{"train_examples": 147500, "crop_scale_min": 1, "horizontal_flip": false, "scale": 2, "arch": "unet", "activation": "silu", "widths": [64, 128, 192], "block": "plain", "upsampling": "transposed_conv", "optimizer": "muon", "momentum": 0.9, "adamw_lr_other_params": 0.0023, "ema_decay": 0.995, "epochs": 16.8, "adamw_weight_decay_other_params": 0}
Rows from block 7 of a small image super-resolution model, named by matrix and row number. Each number is 128 + 32 x the weight over its row's rms, rounded and kept within 0 to 255. All counts start at 0. Numbers have three digits each.
After each channel's rows are labels from the 100 images, of 14848, where the channel reaches its highest value: "place" is the part of the image that holds the peak. Only what is clearly more common there than usual is listed. The data: histories of elementary cellular automata, time running down.
# conv: 3x3 conv (model.mid.0.conv.weight, 192x192x3x3, each kernel summed), inputs 64-127

conv.119:141115101133153108121134155128179174100132106135093136097136130138147104171110138113178096072169156095127088115122145083070090039080133115104164155075144161096139148139114200134130110083183163
place: top right

conv.98:131137169130169166119099109221109121119159158104159141094156099119131102100137151132146101169195163085107163161089172173145140181109101113119139120104089143089091084143142089144172093193069134
place: top left; top right

conv.40:086125133068099157094201125070116131189106173144175086122119153094098149122141156125091122186043149130121127138112115109185138111110139090096135129106114144119155123153184120090180102133140132
place: top right

conv.188:141185096114136089126163077116142066114134109084131094184088138141165149148106169186053089090200123139180187140129046134101080119111099079126119136071109117143134105115110106122144137125105138
place: top right

conv.13:117195136135110113089178160213142142060137073116090183120111146172095087161143117099144140114072121131098103098108166153053148163099152101138110114167135134118132120138176155173172147175036156
place: top right

conv.18:159102179139123134162105111125049120073069116049172138110115108121116121109189087136084101113160174106136153121157147197139127184118132155168098134112129102163119108162132119113119077150188114
place: top left

conv.103:083181176099116095141155123125144092128186145113138137168155149131127185182124139144123060111124120131139111181149147093103124123086118093109105154110240158125108189093163144149128142164156203
place: top right

conv.30:117125214110075107128124127136157096154132117115103102112121125174141127138089110057114092116127144114102161127074142092150109117091110143100074131117113151146113113171121187140108145125117099
place: top right

conv.45:124152130078121114153120160111125150089114046171101124170136102167159097086148135101129149130140155087083145099097077141120127067083068157120153120184122153181206126120122175225127075066112140
place: top centre

conv.97:073136076120097093161095076156127160131164149080121153222152160186132104098114211112133175140109153116140119134195128094151076137111048130102162106080126128116131158087148209109135130178103068
place: top right

conv.21:171090144145145177203115175106110138117155110121168060152126127129037139145112136147121123150129092140158122099149131110118126135113136083149172095146093158115077183142107168116165160130106092
place: top right; bottom right

conv.76:179150208131111130118141116162118144159131132082121150088120097146142135100092104106066085146064164129128174114174184119114105129122152145143104130070129071113158149165079138136179137133124092
place: top left; bottom left

conv.87:114116161122115099134149062107123143153143086168135134141166142111097163149138140088083177118137128135117058155081140120159118219126198178158181125097166152159111140122155133117085145140077137
place: top left

conv.69:098138166141131145124133147192156132128142150149090120113106144154124138132140144135119123157125176130126132115155146124108182120112102187127151136137154091120164107188061182105136101132067192
place: top right

conv.11:177103143152088157193084158144124201135126138160119128100117073126172134064048179126135114129152087166130133173072170123120166158158130111056081147069102130107120132116115149100160119134190141
place: top right

conv.180:150157130082122140104107109170120136205118157110136125147169153151103136135107078134096143149095141093147131154101140083060154081130119071144136131083142109134084121121130130142194183126154116
place: top centre

conv.48:128129139151132162112118079114122127142128129120095160029113148094081099164136106132128109139065113128150169102199123107133134029126130137119165090079187101140111107163144119140140171029218132
place: top right

conv.44:152130135178170139058119140080083052124144160181080127149103160120158108071100094159117172144129096137074185089160138118168118066154110163073079169138185144113181132132118129157150108134124133
place: top centre

conv.79:062091105151102013114158122131143155124156095117087156096143182123125138127086057106109104181114114078158106070120140118130101130152144120149121150141122122135157112100088182132136132150106174
place: top right

conv.130:177121182142145138113135139191175106076138104072136099070136124192126101132160169086151099089143179112142088110161187142098147189090111179117134138090173168043130191107113096130101123092150122
place: top centre; top right

conv.191:098137175095133123163111187126138156129110179132115104177099086125162081131061136098132174108155159122108157171083167119090139072086070094094144152119099125089141162134130150125123117122133189
place: bottom right

conv.61:151161131136109108187169121184116111145154086161192094157087142205117164149118087120140117073106101098159149115100145104136109141081098100123153108097055195185093129138123075137111042145117190
place: top right

conv.133:213149176116095091119110110133113144083117029122129114111072102105116146091119105140113094162098136136144133145145144160137121150172196141109130080169124123159091080109089121056130153118109139
place: top left; top right

conv.112:115187110108109159170156057137105084103118143141154070105128102152130193139096116124084119078082106152089146207120124179100133163167132102131104144086162110144107118099140158186122086128106142
place: top right; top left

conv.66:133145181151116123114173108151175180142155110124104172145183177151135174168094124149085130120155127137182077185128133172152157154166080104115090118105135176154053122130164096105171182157100149
place: top right

conv.10:124121117151068138108169205080142126074147132081101083127139165183113078149149126152132133129161167148050107071103101140182125130048100164094140148158131183099142110172149149131139134106179129
place: top right

conv.77:098166122116163146138115106108163185149176161088094112162132187119111164118147088088130103136110143089142150106152070092072144142092117130125153127104142115122153112138078168206176078136142159
place: top right

conv.186:128137120095136139176144154134143076056100055153129099112144127131147108126090152136151119101137121149104104158116166129118086154057101114105129136179163161141127132125163176140133105070084148
place: top right

conv.19:195077119134158172183087067117113098188121094138192110178126113104085158106121131125147131156129077096127156133159157092124095177124152132185160128178101106189133121117092132178154104126083080
place: top centre

conv.47:155107162129069122144130131074080126067106140056151092099096083107125164116103092089157096111153121147136102144153188148158139108135119144059058198127137136125149139089133145077085114087113145
place: middle left

conv.73:138180171115154144170157231180139166159099128119127098167129118130194131106078107138101106103138114149121166141088138088089125137134146168116089137149099104101136117127133174092102109089113130
place: top right

conv.65:138172132146104097148114160035080160198124135116110167121093118106097147111109120183160098079113142133171141129095118130131134108136112101157113175166105161097092066139058103104112117091168116
place: top right

conv.35:160154105118103072112072168135136170138151137141091194166094190070113179129178122124166113164078096148099133122174141114141126090139126149077113097174159110109147153112157148111146115094151140
place: top right; top left

conv.156:108150126163126102109164118128131114206201173128077187143139129104126177152125107148127108136102126127146123139138157121127141117084195123155169155128175141151120074152071133117193160170152095
place: top right

conv.23:111070181100136094167159149101116091100133138149131137133133144185098131139163126172113222140150090084079244168145116106123149131056113140139139134087163110116122157172094117140142149188097181
place: top right

conv.89:132125114129206116106097099109145156227086159165179172117157181101134154133158206088104087110065116124181169190117162124107151109122135148167142115124151127079098111124128093180099147126149122
place: top right

conv.80:171104132138059149164100081103066131114131135087181105127127073135138134121172092150117116107146149138169142162138144085182077170099122121094155142120129118158082058101152174067120104117157110
place: top left

conv.125:138157118132138110136106091163132125152052101145096168075140063065123120080176141094083119139093129135147153162141145133065099122152167131127137105034127161084113085112095139119166149065182102
place: top right; top left

conv.81:123093164115139127139123090103081121150079109102136102138217102150124106137084114104093083139117142113175144103153126132116123083037124112121085162109173142115180174096122181186125124124197175
place: top left

conv.168:108135129096145121170128134104121125106131116101096081139120058119172086115111077182108147047136114168154082135129065103095118146093102150137132174112106140096147084101062118115112109088121137
place: top right

conv.25:105121126106161141133130100089119136108159116150141121082104188109143086097167100150166095200189139147090173091145118175172124142163114168083108096091108137126166109123111135145159085113152128
place: top centre

conv.50:151106182121110085127146087159152220135106158114101146134198167139116136126153119126065091152160171166089118159075168138136131179143148143129120150086144164139090126154160125178146128151100104
place: bottom left

conv.101:094192136114127163102118145166143135146190111103159155146134119146079152160144128122100159055129124113136148197137124114122146105142099089102141127072117109083048089083147113094110152158103069
place: top right

conv.141:157115159061106123123147166169112118156100132222088048019156126129116132126063145129122116104135163158126109140120126133154146098165102153143100147112169163128123133158135105153169146121085183
place: top centre

conv.178:104152126130171147169096150113142172158172107151097150204190144154117140123171101128054141107120158106084138063081095113150133087132111148130181145075099100151111111186130102190111115144162122
place: top right